A small multi-label image tagger, trained from scratch.
Training: 11400 steps, batches of 128.
Rows from block 2, named by matrix and row number. Rows with one number belong to one channel. Each number is 128 + 32 x the weight over its row's rms, rounded and kept within 0 to 255. All counts start at 0. Numbers have three digits each. After the name is the row's rms in percent of the matrix's.
# convs0: first 3x3 conv, stride 2 (model.blocks.2.convs.0.weight, 192x96x3x3), inputs 36-47, a 3x3 kernel for each
# convs1: second 3x3 conv (model.blocks.2.convs.1.weight, 192x192x3x3, transposed), outputs 39-51, a 3x3 kernel for each
convs0.76 103:140152101108205143168142128146108167100146099132149151142077117099098067107125062108160132150099126165116141093173100107195115133109103144196157173127153211185123193123104131150157129086135139051061123131104137146142105103184119163120111158162116115097136103129186121144137130191112110135113071133095149172137085149105089146
convs1.76 101:155132111113091151095150100088186160121109110104152117153092159138132088135124125194129120121138096146099135179208139124148072103148186111110166126129124097118152083144096147170142097153165130120132147153134153145144130075131095144144082134086128181117104171165151144103132102093153105123135140109105104125130156132117111060105127142099147102050180140
convs0.77 096:150165091123117158113110102137199124143180121139115134126082079107124102135097105102155111142117126127199048167129072106153112145151129171140132147165154155124154125151115126096162122087131158122111136129140132124112128106097135142116098127101069112106085100130117165101121124143070111128137123119140140169131133151156121106
convs1.77 099:141079113191120141091159147113128101234130043161127093093151117150116098090100133122087082100134154104164174134096139128180151147113139140139145157206151137107129116164160106095111077095154115144149204145135142052137101162162154118117173089107165121123140135141187123175187128139176174126163137135188151149167154146133218163128108156132073132094162221
convs0.78 094:063103151122107086097166135110107129106093109121073136100108113088130133115140141120123149164133130116138156063134116112090181126137130105114170133153113133113157091161120129131166122143119111129105158097096214177095126077107181106143106115158119108150178105089166191138130077120152103103115058132166074084156109105135129099
convs1.78 098:108104084112095105165140143102176071099083129141163220094081112204081138140133088155126106100182110159111104083109078110116113194206103131122120113145056112057087096092113159144083154184115145136143146052115060118080140095161125136112137201155110099098088125116055113111083090113101100109192107157188148076163105113109103104135173138144130110120091110
convs0.79 100:129121081087164151125152146119156175081093142162146090096119168089150132165151140162114141101094066115129113126070171121146127108054116115167122101072168131108135097097099080083183107133188129103142064147130116128127137121150094081211135134130117108062120114098099139123166111083162146079085092137109167119110185131132094105
convs1.79 101:141120086115120108152149117098160243108138155113131172142139180097090052157135072143103123129116134106120177122129118100133110147107094080173129085120094123127142117118170175120103179102126148162079112152145143116048117156132090143094216141111163126081165097119151113114116108080129135104129107100156116126101109135162070120101109102128098186149139073
convs0.80 096:129082137107124067137164129106112126085112135202113145146100153117101083107126105106143119150136134162173148087117167139121168162116162141128083101146130125167133207125199196111189115100069153080127140163083140111147114087179133185121118107175093153139118143170100090107182136139211184099173151126117123089126162124133135066
convs1.80 100:150139066167176135112151139129163156167142135105131066132193112152152140110125176186168094191156133120097063119139151112123122118153076134099109138122087134169149186090115136119073115186127132087125133076082133085168076103150097095092151156128101091104101083131137105145171127135137102091135134098103125142148102118210127142120134102098144084139136151
convs0.81 102:089184158119100128110146154132123083107127150107146128154145153105093132124109097132102109144087122121160175121113144131185141087215136104124162083119083063158081093151101165188148180125167134138096072077057025109118162103042088130183097126147104072194117096138154153116120155112177133172157195134096142123134071069091105150
convs1.81 101:074167153217118098212168155101117172138157136120086112125176131128151114156166171157161120114134156155083169125130131133123064115082178103163104153034166144133111103153133123175162180116097140128127098094137128171149192182144121140122118105146090147187151191122057094131097076105131143110111153125129106123123080119133089138133135121113142095059138118
convs0.82 101:078133163121120096114080090146161133161122121103223153114077131103142092141169064153187078098158071121127154127122165077121068097049132197107153140125151160162123129149097110120099142133131175120159130141106187131115108122132105141151079162121098122148118085100163090077123129127071110120104150143132185088156173105255109099
convs1.82 099:095114120128120142109094111104116157127134104111136170124101120114072047166121126171122189146086132114136074134196193142140120105135180132153147144139132153118105137112122078221116135178160087117118163117087093101096148152101152153114141112072138123140125094095113116109118153111112115089099103100173153151140072088160164105119139118143089085204150048
convs0.83 095:120063164125085125087096124134132093154191093111201122157138104193183125147123127118099087125100108103102106083087103094132125129160111157156159134102116160089135145126138133150132128140132090124108150140101116074123110111138065092123080091109238099076138163094117144154144112152036069117124110143168139181122100120161118099
convs1.83 098:164106130107147129137175137117125111114066098109142044080119154111103124150127101127078126107163146096114110104116131096070142099139099132178116158137101111159086137129111104124130090115165117151167129141128117080166109125097101074165099112120077190085083166148144117123149167169183135093164121154107178157122157132096136105166090166118059125136140133
convs0.84 108:133120113146081125118111174123157134068150173139088119120098063083139140135189177127109125146099035094162192109098147105142132111086112174091188145135165121101131181136112197101125076130136137182144131126175128165106059132146129126174102078134136156110116121151095127131122104170159108106112081105129107110135120121110110113
convs1.84 107:143162036139111144133113054085120137113140143115146178177094162134130154146083097079142159178143120137125109134145142135131077159116118110100108063115140187091148153102128152158148119132065130099134100102120157143145190182109152158083089068112179137107104108149073106122145113123084111158091129096130129105105066138120054140126092159116173194117101108
convs0.85 101:110151135139108106198056121133172107169098141170116124067117155127084085123099088059104195150118139144081085158143135084165133037162131173076105063090112136126080183097125126134131079100115121145105118122097142098070140091128106099081150151084165084130050149166113104151105110156066154109151111116133150129125133151175171183
convs1.85 096:142102118143140123167164121121102113125107072206134069130035151132180080126181134174133125167129154105153124117132133125127058149172202153139146129209155122171114094124116124108117078127072115147144102076144117115081165105148069115119096105158126131111117107104095144120146141110189079127172122082146168084092034156151144142119161168122138185172089103
convs0.86 103:108106172116137087128127205137126113132080132151085178070144108147202086104085131123103133137059115116127092092107139114129111105096101085130159114145157080130102066094126069177179137114153162077126119121103089146094142160126126144105098117088221133141136109102187186184154154118129170198110146189140096122122107134125175131
convs1.86 100:133127152102099120084138128083139079126158206083145208088089141117119064109186069140141134096118194111097130131112106092147098133185137136117107156109151123092109130214070101214126198167204131094198098135119148117103172086156167144113147149132107165056126108100041099122075088098101174129192125186147201156075136115082145176143113078085172090198090152
convs0.87 095:159055172128179144188167146172112108145141166093147167025073171126150186132130064173129100108170150139158141071174132098102145108085077104079085158071147115141160144123125080154122110077080100105100134156092116100100157109125155138071085172171068070112111104155179097130205133091199117128135161137109134111086165123127104080
convs1.87 101:168157073130136128080165160088097107066117122156076127112070137155153164187121102156127070103125133131103134136129095147120102152193123055090110139062120111143051141107131109125127118109115127123125132098099122120172137123109172181066143120098090130177106151108141177098149141143160150180165132144108157130147114118119114130147093191164144124084135205
convs0.88 101:119111132146068148175122127115086134160117121154125055185125112120114065093108112103091165137144072090119125126116105164156155174095095155125127117171124089113111111080118139088141165134164137084158160115147127117139137126199180172156147066100094177145154075061119153178106176075160140187112131126135170129123135184168123157
convs1.88 097:083164138118168086167206152086148187152119151198160076124131109127144102155156134135098129090103098121075137105071116142101134083097200117121141085104123113142153119123123109162149153074084107126140093137135133147152102118164133066106106091102168149163091118121079133135150093188173110135058136139132075150140148167149188137129066100151124094216092149
convs0.89 095:174125209169093224133136201139138176137181141155137138099131104100160078121099097104156113160138092186098071098092119108121120128147139114083140098077139102143138107155096119099101120126109155114115127103138108093098102095072094106150164125090140110086133186110200117120121099171128119170142105110118138078105163129105149134
convs1.89 099:119095127139090146215142094130109063073110126133164175141084116150075107074151090111156103177064130149087137124083098076149124164115125129114139179142122111100097111118156111176121097109097058181163087105169130200138094096130111178134144082145188148166141159176171118172130092149071164156126127144100147117155129122138158129082203117061140086120092077
convs0.90 100:107162129150157121081116152072111160191079025136119140167130109078168136100178122137078126143139100122141125145160128109189111144118091099114143152126113118168141193128116156174123113119094204201133117145089121083036135163053100149126140174117193111153188120184171093155126108148143140108160127150126143061111135110150125167
convs1.90 099:113159082119112130151113143114142119090161131145148085139193097133131097150093153196089141129130141126154112081139125118106107113137152144084077149092030085150067112141093142125061141132082115118125168142110144187138151085090105104160110105130114152151179191160147144113079164104122097109129113092084099062085064105121125140150151131097095130116116116
convs0.91 095:098080170129209110076147101133094114150128140111137113109091107112099132137118171143120107139137073136112091111142088115084109082137076193143125084153138141103102181127135086137159085107145102096147151087146181128106120145166147109081117120132207118180145198118155140127144138164158140086101112088112092112091128132146105130
convs1.91 101:093175134112129120151123108131160099094105086102174139140113054190145128150131112081128093160186177145108109138151180117167092116123171130158109091079129104159091129160127174114152097144205112059129097065065128084171148079113160170100075148117063134100164144132129111128153108134053105077079191144082153087133129115134099113143171088132151157143163129
convs0.92 098:171158101130107116116105119080088166100187134084173113121090190118126114095119112109114119089143112124106158089152170122097090103129088139124116085147118109072149176171155171176133114157121179139146126166121142222113134143165079135153128167022110107153074154188120124094112137163104096148113168131147162116145151166107134142
convs1.92 099:136189116213166093184091194142136175132102073085151028207124110136118105153053105101156134151118128114065139184154066095174218181093165164025150123075138114083198191082187110114087103151104106129193073130130120109157071098107114107083187119100171167143124104161095103156106125090100125116050151154109149154133132107070119132108133115050129150119131096
convs0.93 096:151190074129091080105118206085118130115161142094189141083089134128096073121096091112099128143160096133161070110132097053118169076078121120114138108107115183122143169164122188158127114143070114105165157135161042064116224154108091164118171161128155147182146128119141122133149133135126146115110125086118116093085084134118150105
convs1.93 099:124157155101116068072137127152044130134068149174122125115075124105108102154176099146087067175160093119084106172101105085195101175064158083119095152105176160145143115103132112190168205100147116114128126121157090152175093165094123167150144069117140126089096130134068127151148098143110106121214105050118113124100131119109114126119150091128165057123117100
convs0.94 104:137126171125126122138135122103068136157145109140145105164090062111084079102145112156171111137126110124129135106097156108086118109144113187177121159181149137170098147161136115129114090187063152106132146137106122129130143155141102112135151154176102073115073104113119097135117090168129159109101110159141123141118224137159150146
convs1.94 106:149158146123140085107098149104074145136142162141205124157082149156160142172183130126115132040096188166112108097134190120165088200143151095144093160066125113103103137135119176117144097130096124111168108111124155142069072134166163062087141202111126168059163105158108169134157154112110181095154068060161133112115161172087032095102139098159112115090170150
convs0.95 097:152115137087202122169121127098228140169095154129122175183145107078172122110172107111056110093130150148131078096130127082124152082097137115185107026181155154168139117167154185126159096101051099124154075168107149102142119117062144138134140123151133158147110090064134150082128151096118149140179121096103081105183125108141127132
convs1.95 101:157165078104061110066087151078137094135134129124118093116044133142122192133110120170130150070136129133134116167084078180091126148132141111139132191160153112192113098113120133159134136125195103114126148113112195184090154147132122104148103157119129146164204141095164151139128123118111144141152124129146131141125169145150154135135147225176086095148171133
convs0.96 106:140143154170094102123146124104105105099152111193144084088084090104098165162129113187155112160124110085156134092091108102098190120126139093036142063071087143151103138136108123132077104147134120104052115131111107086121123076135171120142127126108136117155120126123104198141134187153152110100139069137128112095096164113186129159
convs1.96 101:146115108163188100181112069144148128167177103120081153095211167161169182177220088145146138153133096096076193147114114141124144132149124104101118142068164168199167159108119122074138103182146133107119108084123100119136123132121149128127209105137090153142133119166145100106135134095125126132126157085127113160154113110105098111111116116129091103141159091
convs0.97 099:128111142160191177134139177135111219144079181100061085106122102140167114111122159116060073128125120105090129168158114129169075149080085132126149185130161147044120137138128098094144092140094117153129159164152157164117136139159064151188154127147133119130100073134107122101113066143145091118144135104124123105175126120080083124
convs1.97 101:115100084085146141129104153092140119120166048126094134123181090123089169153127035115114054120155160104079138153107140095117126174184080130147109175166147142087178128100122152122149099160104098111140130108155145086114135091117085190110121183169149176163142126156168077126122156173093104142094079158123132113140126118156144073121162145075132172108074148
convs0.98 100:157150193154172111114105097142152122094072122110148129130127137160132152041108084153183191129121142140168124129189158141188165147099182173126138087096112138179188159074131107126151160161138073146114095089136179071131115112113072183114171116175134128146149159148115147115109117127185152103135110138127151118135181069087146129
convs1.98 100:157111114124116107203053143098119147103144140120163108115160132112104145093113103137164141120202093088074132158106165115185167129110122094166116173097127139224156103096149097100127140134165106122171139163152116181163179073140080189134174132017094159147089097110054134103132122123178109139072056096124087134165111156120113148128115163096160138166057104
convs0.99 101:147132139209133131110113130158060141071130131049104132106104075120035086120162137179155161107116055114070094086111106082070131061087099148124142161119166109131081117076069111075161101100174165185101185162097178122181167126150116137231131101087168103149175138157128091105120131148154091080084164168097118148112104156126091149
convs1.99 104:116057118132130145182203082057092125148082177104099144095187117109152100145114143127109173157098118143166192139146159105153164126157128115140094115091121105113136125097113151143115091100130105175158091111161097121121113132135112105172133123157159106169112099146109167106176095151141143092167154168134137129145169128163149122110099126137146142134081088
convs0.100 098:179137180110123160125090147108205159122113124108150159145115108137147080150101131131167111177082081070116047151177161122125131108151126119184114152138126096079069169111090096115112108123125133112097119087135119147086107113214119147084102198149185109130126126113097117099109091129137100180151108050139095143077101136109112153
convs1.100 100:149150134136176152132115150120077120094123144164130133107171164095167118088186149190140118178137076105100111159100135029149167162122147119146170168077077055153123108159102139155110121167080175095113170131093142150074099093105153125133142064129105149084099153100129121121202144114147134078165066179127133110157050121140104120129141145108133114139122157
convs0.101 103:121148129153060132139106170091158089096167116106129164193137081180112164119071073107180131123144077146109134133132155097127126161155106195087161141127141101143084124168162169171216166132146083137163157125111134095104112210152135110115113087149128110115091087134112088117132172127123108120154177144055073103113125097155112127
convs1.101 097:128177114148069142140055105111137162142114091102166125124121114078122156140121157101156119108151082151150176191111159089129079117147131120157096100095156124144130149145098154137144149188160140121121137131076133109071067081140145165045182138068078070155140187129093188110134120130063121099089118136134150134086078164126126093178189105127113183117101143
convs0.102 102:106105105110099085163138115111067087151108112116084074055164125150131155142128095130139132110141117053159150132108091085109124082133087179072158149116114108119177145094100127091130199121187134158110124167073200108118086110236147184143100192196114140112094120126088138133119140160106148176115083102114137121114139136145087091
convs1.102 101:134051139101121125066147130149181153128149130065024103165145116119099159168094158137112111171139117156138108141094130169116155093202154096125129122160091122146175169116106060149138167109119126095148133117172125096177141119130115109121136107156123131102132096124085090113129084174175064150123132107098127081138104141172129147120113103153112175112208130
convs0.103 106:176162136083107099116191145094118145079163121175108177142081110110087060111130084109119079140139112169132106112141054097149120189115111104081111106108068148119153128139188115171080089061115096095123119145178127185092122074102135137100095199167072188158125121091126084080143121124120169145122123189069147125095170071125055081
convs1.103 103:149185166113124131146183058101111158172107099117111159115110149086079170130128091090086113162142140136107144167145094127137069144090106167080120107113138167111081125148134108133121140153129139082176111123129129221103108135068081138092187147071142180102137141109115113132160126103122161136072135150095069110163093110165141137140162169103103153094131146
convs0.104 103:143093146061127093152139137132159106121144124122099162124100164116168202112150096155120125115064117102082086146112199174112126078144141093129132161120142153162171148095108057132092163133118102134143141097047108105118110095126194167103170209108148119114124112080063055074120168153176111080158173099155127115157132101143127199
convs1.104 100:168131136119140098092165136075073136137099176140092196103039106115141117151185095085156165087085132127070108080171176072094162163122132127114103096097120156137149096095132124076148131108086117130102104110177078151194118168164140140171185096171179136135125149091107191144135112150155128112103114046102154112118148106094100127143191158173108145058174151
convs0.105 100:111152157128103094117222145071175092137125123150159079091092184156162139118140131081118120156088076113123197163118145116088123131076140137134181115107169083124117129134153085114113127166119098097116162146150145143120097069111170110082114078184091141106093092080118114105120128114161148168178106129142106142124160107121129078
convs1.105 098:117125115146120142149142135114122123209142125136182202179119157146111104125152130173119123152141142074131127096056128140077118102138146172153095116101086141186110141113104133146137121057137132160121148103141136141179119066060181099080156071112089088148130133103117141133149141125093106180148135128131159111128127133080075105120111094140155166172147147
convs0.106 095:107067061148091146204129184131131066126116154093153180117169096127100129114093139131148146183104068103159120143127159141149111163163155131138119117111104116093148148111119137144157200165122073083175151098159115121175126177149107131150071140109144122140127139140142085206148159104144148042178095103136158139138141077074199079
convs1.106 099:170110109216101138115184142102068132138119053178151166108127133163129046121112162114093150131138090174148161149127088170121117137154172124089105094115153118087129105111111123115178105146055180128139155158103149150166138113101106131129149166106183104156106126096148182162181106121092102146134172142083081104163130136095126130087102074149085179086153151
convs0.107 099:174176151099131184084169114099098142172134077114118156174135136140133112137132170106090138112181091131142088093088151109110070111098201041087085084104086121153076087110128111088166159137133053075078114127065234157113115103130195098170107134121155128133138146132131129126100158176169109081145097216126112137147103140117128162
convs1.107 097:069117137131117122064180085094143166123116133146128119104152157119162138079155147131095101161117109138103157198078166104193157065134163075131151127111161182080111131088122135144032147149123126128182091139132139155095169144147098139170105166091132145135086131086155181143090091136079147111166137111110102106128139163101157144148106088115052165136214084
convs0.108 089:237152121088128146088109120046138147108140030174072137104149110134145130102075044150191122177107165134158183111134209126084159130173143121153149140137178114174109140094111138119094104147090167126104120126111159121105145089120097174118167119124102160138178136086142183166139115099073132182102099084102142107118037140081080074
convs1.108 099:095116155162132202158142155138123183139167111057124151071167157093199076114132142060113144069157124158185208090122157083125142153151124110139153110150145116126176082108165080131131150192162124177146099089088105124072118145126089094120140122113137139098109131070115091127124120151119079105128160111170087187204086138084157124176129104112062083089169051
convs0.109 105:114115131092113188131189195173190128121160140185148119119095153122139154159185138126110125140169152113134110124135088168130112085086088122107112119094119131114084152149148121141194157106162113128127074103065150182157158113093097123126133110084113138090136098104119155162111146116162154221135162133090178145154168152106123106
convs1.109 105:135069122119177141122061134078105120125089051151068212144106172139141081108155111206129079121122151144154186136101114145153104126143183109192063159141145110108138118108120114139140139192217156122112135152112066123195119178155194125142149168198160171195089119162072158125145126141135135077108135130142163130079156089103067109096123116128120131152108124
convs0.110 103:172104141129103164118122184148097213114135093134146108167085130097106145109103092177131112157129127087198132174159107100122162124146145077105140098097100165103107134088091117132084081157150191113102102112113134115134147105103112067198098163163153154153136101098130136119137182100163077143084161156134158105115072093160080125
convs1.110 101:155132140126169102106105134095180182113200121137115133150151135070121113133089127111112124147033151095110135112137128161160161122107124162145127143139137159083203167189070130147104096156136123174154107141110157166136141147117160167144094122150165131065158104105130142143096074117198185147121086139172098201147171092098128104209143114185103138108077139
convs0.111 095:175175080144102144112143100110121087114078133128146084142112086141119083115100103162118161189079165141074133116142174153126106106156147136107117138149112147135091102097126113125049077125094151113103092116101119119127171147149129168153152051138089149214141109158102080078122168149095131130123158104052122145183152133158119154
convs1.111 093:153151136148138139146087155118062121102184153190171126102110172149116177084175131081152154145150147105109129132159138159161122099153069125107107145171227123164126116080141167106095113147151143128151131101125148086117156103091074130159084129148116132101102099135136142096137075109141146101101157123096134155164062178147177113071179054118140066156153113
convs0.112 108:081095132164139127122162125114156115165179159101128090147120172071127135117099112128112077069141118146112140133159097130148112100075151155143097126121135112174144143165137127121103102094112119088129124089089185098119124092146052095123156125126139080052135131081130076131115114122110126113158118099093124172112124133139139101
convs1.112 102:094070124106044135123130148107166138091097093125158110172118185077154139141164114144155180135142127122109121073132143124118145114116125134066187080128101120086107145154215121117142084063154088133160128094164149102130129181120112102185088193189164131140155153167153130162171079168160109129154075117177101150109167137147120137153120031125160127124191123
convs0.113 098:121130078072112100084118120165150141138129125166117146131106135106082108162128171106145100088144136148163079132104104088102104126061120073154155140145160159076118105084171099145126122121110055144130148155146125131156147131190165105161094084110135111141115129100129150119110151065137136082133149134098153136111096126083151150
convs1.113 104:130159127123145087106167126092115099119153116148092144133138124130140118184084126050181251125137131169078152154073172106166102162150076127153126117075107151177109157157152155093128150041089147145123147143088125162137117149095111118114148090067181130104167065091130087066140100125106172165108130102065086133134172128085131134067123092152092107111116074
convs0.114 094:166087187119133198131189126153189120139125135111124125122120151121064129125103094150167116107137166103140153195156185131190137082071089099105139148157161162112113118156110158059181176193164092186142168130128151123146164159138149155202157133143153137111091073086136144097116151089145165149120146220112126123183127121098114123
convs1.114 097:154176077131081090143163168139090146147161111099177177129158109131178159098137105129081086086147164131130141117103107126149132084132118113143154033079117139070115128157164105111098115131067097095074123132120174215072114101133065121105179253112161157144171175106161116152134145145077133115088105171109104133151137133148124077110146182168145083116115148
convs0.115 099:129145215115150146172130135120193108122133126171082148144114119091129128110189144214168171148136082100105143118158122147138114111083120128072170088160119175086068102100118072095117078151083067141097158152198143166159138135140130141123125142123178113155132157144113145107165158150167165087150131126090144114084161156091108120
convs1.115 101:151131141107182163125170143183105092132123077160133126091112133108111150120099124077076123107202117116140102126193097180095087091132088146125130094150099094135143164138124106111105142098145184119135150089154133137125110116182089129154111123101112152137142097140149032121143143141060098117120072099103133120089119146136103126122114099129111117112096127
convs0.116 105:078102132074117124085118149171124168109172179135178149104097188065077106095087126134124092154171105118135077095148118065217173133159132166128175129136149071133160140113122172127093148137144142139085118089065116093083086184131115109127095226180136041172152155144176100103111160128191141103112110154076095145103064106132091092
convs1.116 100:162103110147130123080036129144139142148156148086093177167109178080130146139157171121134122070120171102139131134152126094104120158143154122141136065083160131106166134076078151142128102160148099102117196065094131118194138192150185227139123114091147102117139092147075202108106128077069059088161167125141124108113099154153218058158117130149160124114114162
convs0.117 101:066117110119111102070194150129176160088133146150151076092103084153095068159107140157154176139171128104125103119141110160103132061091131167133132123095096117100127128139099117137127141166136084155092140100088062110141109207109152095188129134098111090053165102137118111132136132153151127108168115080104212118131171166127118142
convs1.117 101:098145105075161106106150110085109113155111067180110024119151098211063143140093165128124161244092092118166066093139162141171125159132134118147055145148180157138087147163099175121136129094108144125101121158156154201161157068143155082072174138125115183167174111149124150121129105098146138107156192163115175118161138076163220128100151188092086118084184111
convs0.118 096:150134118119117148166157128110119156064160093146152195141175131127093157051156139113113146118120081140171147174098152116094134152138093147210140131111096096087081057069165111094134141169133140125137195133105144168093123158142180177076088154178111153139127093071100133105078139159118124137136153181136116101111081124053124122
convs1.118 097:148073173125123135122107089107115138103161132088124148098170165129139157173089137173125104152089156144072115158096189135126132159131113124130121111093097115142192062151090099108120098152164103132114124126156117071115181138174113137140120155070154140034151085118168112107136128104126072128132097084105136134128170123119057092130132116102137176180147152
convs0.119 098:135122142156185173130097149088202156091126154125118064188118090112138108076109096183148183115116119142139159162170103093108132157150098205113126177154124115067038153122151109141159111144142119121151121137103093119140136075178127118156110111137138142075184122089125079110112110169129093146112133094108109057134135117185109101
convs1.119 098:109120134116110120132152120093143108148114130050115112146207084132170084142113174130116197125123160134134149149088144173101125100155146153124144116173128111192193122159137166119129086129161136109166115057153122142137171156118149122084121120116112119135130119214128102065134094142128133167127154148090149162076132068087082120167155108104110139041089165
convs0.120 103:108130174106121092090160091083147166124112074119099162150123148162088078129191134136215071170138140052119116141069172129218196162116067117116087092137122115126123168099095111114158129145157056066123101094156123124103174086137238125192116138182103150123093132100145087124209154142114108095103113095130136143055084118151174124
convs1.120 102:147175147073087085171144083102125091107088157169139087125108077118120139216140125099098104084180161088131125159053151158152088141130117094102104130126161097056140156157133110111158123178133145182128178150136134102077097079180145132113085161125116120108071091134171124103123136139133104132100105128094044131086128038145047183148179148065103075146129115
convs0.121 095:063143162148152171134142115151088156066152167164131180118062094107085139142121150110108112132164149125093104125139147092119163182100124137116181132093111156158134175070100142161149166132142055073082125127134093130121166163150135109065166148102170109149154156129122151090182080135128100105084127117143125131114152137091106114
convs1.121 101:158120097126103135145101066051119182167113068125126115158142083172129091159135102098075119187154102120159119170104093133108108129107166112113145168114141155075140128146168177086121130163091143145123131136127135123082134119053148084140100149156094145125122168153108110158082098083130134119130102104151069143092152090055063087182100108045201171050143179
convs0.122 110:105112135158105116136117120145108204151107139153124113098093058175104071136105116179126142094144145152132165139206113104168054118104111129101190181155099129155109145120132093151083137144095120087120165071191164172078147149154104101069152097152096076153174111120153102109104185151107175135096043093162091103084117098114138180
convs1.122 100:118143112154092181132129142124095121124146106137080095128170097138105150111101164112129130103172152151137083182188165142101105097060138129108116116110105086110099159110099094079084122139123133132107127142127147108126082119181104115158117073056115141166140129070089123103100149120160097124124121105110130143185080094159110128109169126044109174198081085
convs0.123 103:152149089122113160153102086136131102084160065201138097188045091124093119118142092171097129060149118071132079123124124091130138144112123159121117138158083150149128159075112140137146137115114179131139126068094124085115128089108167127051126136133082118096113077138071088139121074164143085121186075147083153147131135182123084108
convs1.123 100:141117084143110067110080127139127149171147136133090068059191129133145135099175124157104100173112114136156107153106100102141094158116117104135132178075099166073132110158120115149166162075129138095090117112092133189085139104108136206162167116099120114129130097135111177062136146145132229174161137240135133170175123109128129124163125144117087159103161165
convs0.124 099:136102147107137119092157113154165108052176147154063163176164167186129088141146105170123105126163163119176112096132097125196133111146119105098095125134095099088134096142146161109098123147156110096086095083104131120173090078108144149107171145105067180148081112143077106157129121173103080130098172091111092174141126114120178159
convs1.124 098:142085157166083158127131151173140194119112130095091120098101139112124128107141051147104117096143104144084171091141120125147102102144181192146139113098205087135106127116049154111156107084147155162134092122119112088123099177105124142133099182136120143160093173119100090116115139096029074130156120102099181118125068148084148098151172142105148134140158086
convs0.125 105:071092209086106153146114160159196155101148138158167226109157142111150163097154188185166082085183162148095133103060093124141074100166115081145152097120175109119141096135110162115105096084089095135080182135082180105088101097113121121131084123139114175173125136151178123172074110107117133114099082177090130181142141114190123141
convs1.125 101:143111128112161119146132181136116203164113091123091088141165135104124170122131167119126078123082127123107115126130181120135075151051058143127119162152075136183157131116166129099112118111068139137163104156134107182148109057147105088128104110094157162142119126140124167164113108175114095147040155148153096152148144145151128150126145198143111120175203064
convs0.126 093:102165088098100126112147135142143132133072078182130149085097071124129126091136110136122162087135095138106109078091105130114131120154034154131138121120119075135078108104103175141153123116148103113145139120135132112083128127160135095177104139161142104085121182111151125179091165114118128109163091171107125076148116146179155127
convs1.126 099:153104117186132094142167105088145097193109028141140107132108075126089144128074101144106117114132093061161131161123091118129125179149188116103067102121142158160190117178105120103073124137083149115255138145118127080119178156129149137078171133136130130133116123105111067112146104117096132158122087163102114082136125111149141109118155147115088088086097126
convs0.127 095:139148177119150193124129169136131164123157168176138076113185113121131091142194122139125126106066123134093054104107128186144148091115192133103149134096139142189146121091150071150147102117100153065124145112161108172111106152116155093104117103090201108092133144124109155137090114139087081086116137161178130122170163151112113101
convs1.127 098:128144124155088091145161082141124201122078164114096120112100156124119108105114134126089129186166131160099145133131155137144101129076095103115133085100122152137133140159114099187124062216122152120109141108151089223156118161104110099137152119136165084144144210111171183139125114144140070127136114191105143098145118074116110074132160185120120146147158149
convs0.128 098:170166140186124137163137127147058213178153130097081109163108126172094102106090112079166116176137167160127144115125124041123117160130098096147122184110082172143113093133138123090153200095160144168113186133080153150108143122116163161101154114146141101101142130142120166159166156149078116169183140109126161200092154184164168142
convs1.128 099:114104136125104144140129170119118153116155082186191063120106138139084090142181090147206096106122091062131154188163103121142101155167128150138101185140094143085141133133183167164100091167081110115109122136083100128094104061158101132172081136159037085070105096037141070186155119136136120129147180121167127148126180108072088106087091164098134117084102108
convs0.129 100:102149173114134161126120138147118121090139101120092082176113116177112082132104091105082119145118097080150140105110107165111110120157142121083166121125099109120135102102101151145170157126097116136099195161107062088111095103100126079122093127102138120128096140215156119121125085080117117068130156130136148094096116096154137127
convs1.129 103:088124118127126122108120120163119115125167086100128101094117132115100124131137101136095137117100209163166124098119078149129128152113162123101062078124135070101160142088085116082197152123098163082182058127109130103092125176183125104146115093128144164090169080163165120149137097180094048123084142126122112150142133150073140099139138132120137071110110128
convs0.130 106:105108160152097152106136164103166171153106185128124124039125094144122139131121147159136096151104117098108124142108132050122136131101127107103162112088195101153164136093105148054096083138139125119121139163139142163167162189152145108183147128089157096088080080094178175106156080063151171127123112119098128196182128134166145055
convs1.130 102:160145101141109164146083096106126138106152115118130102104095167134115145157095143235164115073075161115107083123089170134149085186188126148130115118076153109118094142166144076159107141118060153163060159152103101146142108131130145100129182079167143135095111157082175098144148114076127086130109100100118100122096126137157131079076142111172149152078102118
convs0.131 098:120133100091147135111138187146115117137166108179106083117176099131119154163135102122124137137107133063076127107159089140119114180118176102124061096158063080119091139149090103104154091110158153119118078152117054148087124072133122104136127141119157087138184108150113123135134099127067194096084158135169149106171190140095145151
convs1.131 103:145123122153147109152139157108161104108128130140064123145112110116093159107130124165122148109178113124140179138147093134143080148102113130089066136110119174162109129133108120148061147090132161129164150132165117168052124114141116170120091077163112082125158141123124112080165141105123117082130115125160183174132125137121069148085144125098124180125149079
convs0.132 103:143074155173126167130116129077124162111125152090089195103104098103095111185100079171096104141083162073149131119114146177218164116147144178142154147155099125126089087127165146134117088119113104179085105099108115127128182136131098144131177122092166078110144141119147076078106123172091106070141166087138078112124124097163155118
convs1.132 101:118118107120126083107151146103166116110106136063134077116141179137144217134091101063102193074100088117088152176094100140155122098171087116143138133137158074096092108093152147103127105083155127120126099119106123153138121145125133136138082130096151125063099123122088074133168148136129154158148111096114081184065122091175152156157190185120142181134132151
convs0.133 104:184105123105137165139189128176118146172083101067081120081115096124167137109182167148145139128121119152116143129156113153152102116071069048137130093125140173108180110101064101123068149137129109078075071147125116136105176163150165205079120128083161141143135129125137125161161132132121129132180116076129168192097095145111057120
convs1.133 102:174109082148153105135127078105109176101109098102109178125163122067135189112111126160105220114193145145092093138145124139111139088156151131120099087115121130121072112146144165164137124160096141105102122145110128092071120131102095112118165126116114195111125101126123205140110075100123099117112070148149084130105106157136162182142152170198139135131095145
convs0.134 102:110142146164124110118128114147142155145161098129108130076124136157135146122122173162097128138111133134156149093105087145058094135118156098103160119176144090152107129114123178162136081078117147138110166123130133131068145113130091138168174146106108112177147148172127105177148099128066179099124144161137151135127091120126074113
convs1.134 097:183141161142114147178160168087175090096152132102130097127113114071129109081139156207145148148125153090136123141109124179055102095063112123135126127090182134125151097205087083140173156166116166101161136112121134123145161158096102123125112087146137122067156102150122139136100129147108145160092201074154097150133170097055024142122167082136102152139150075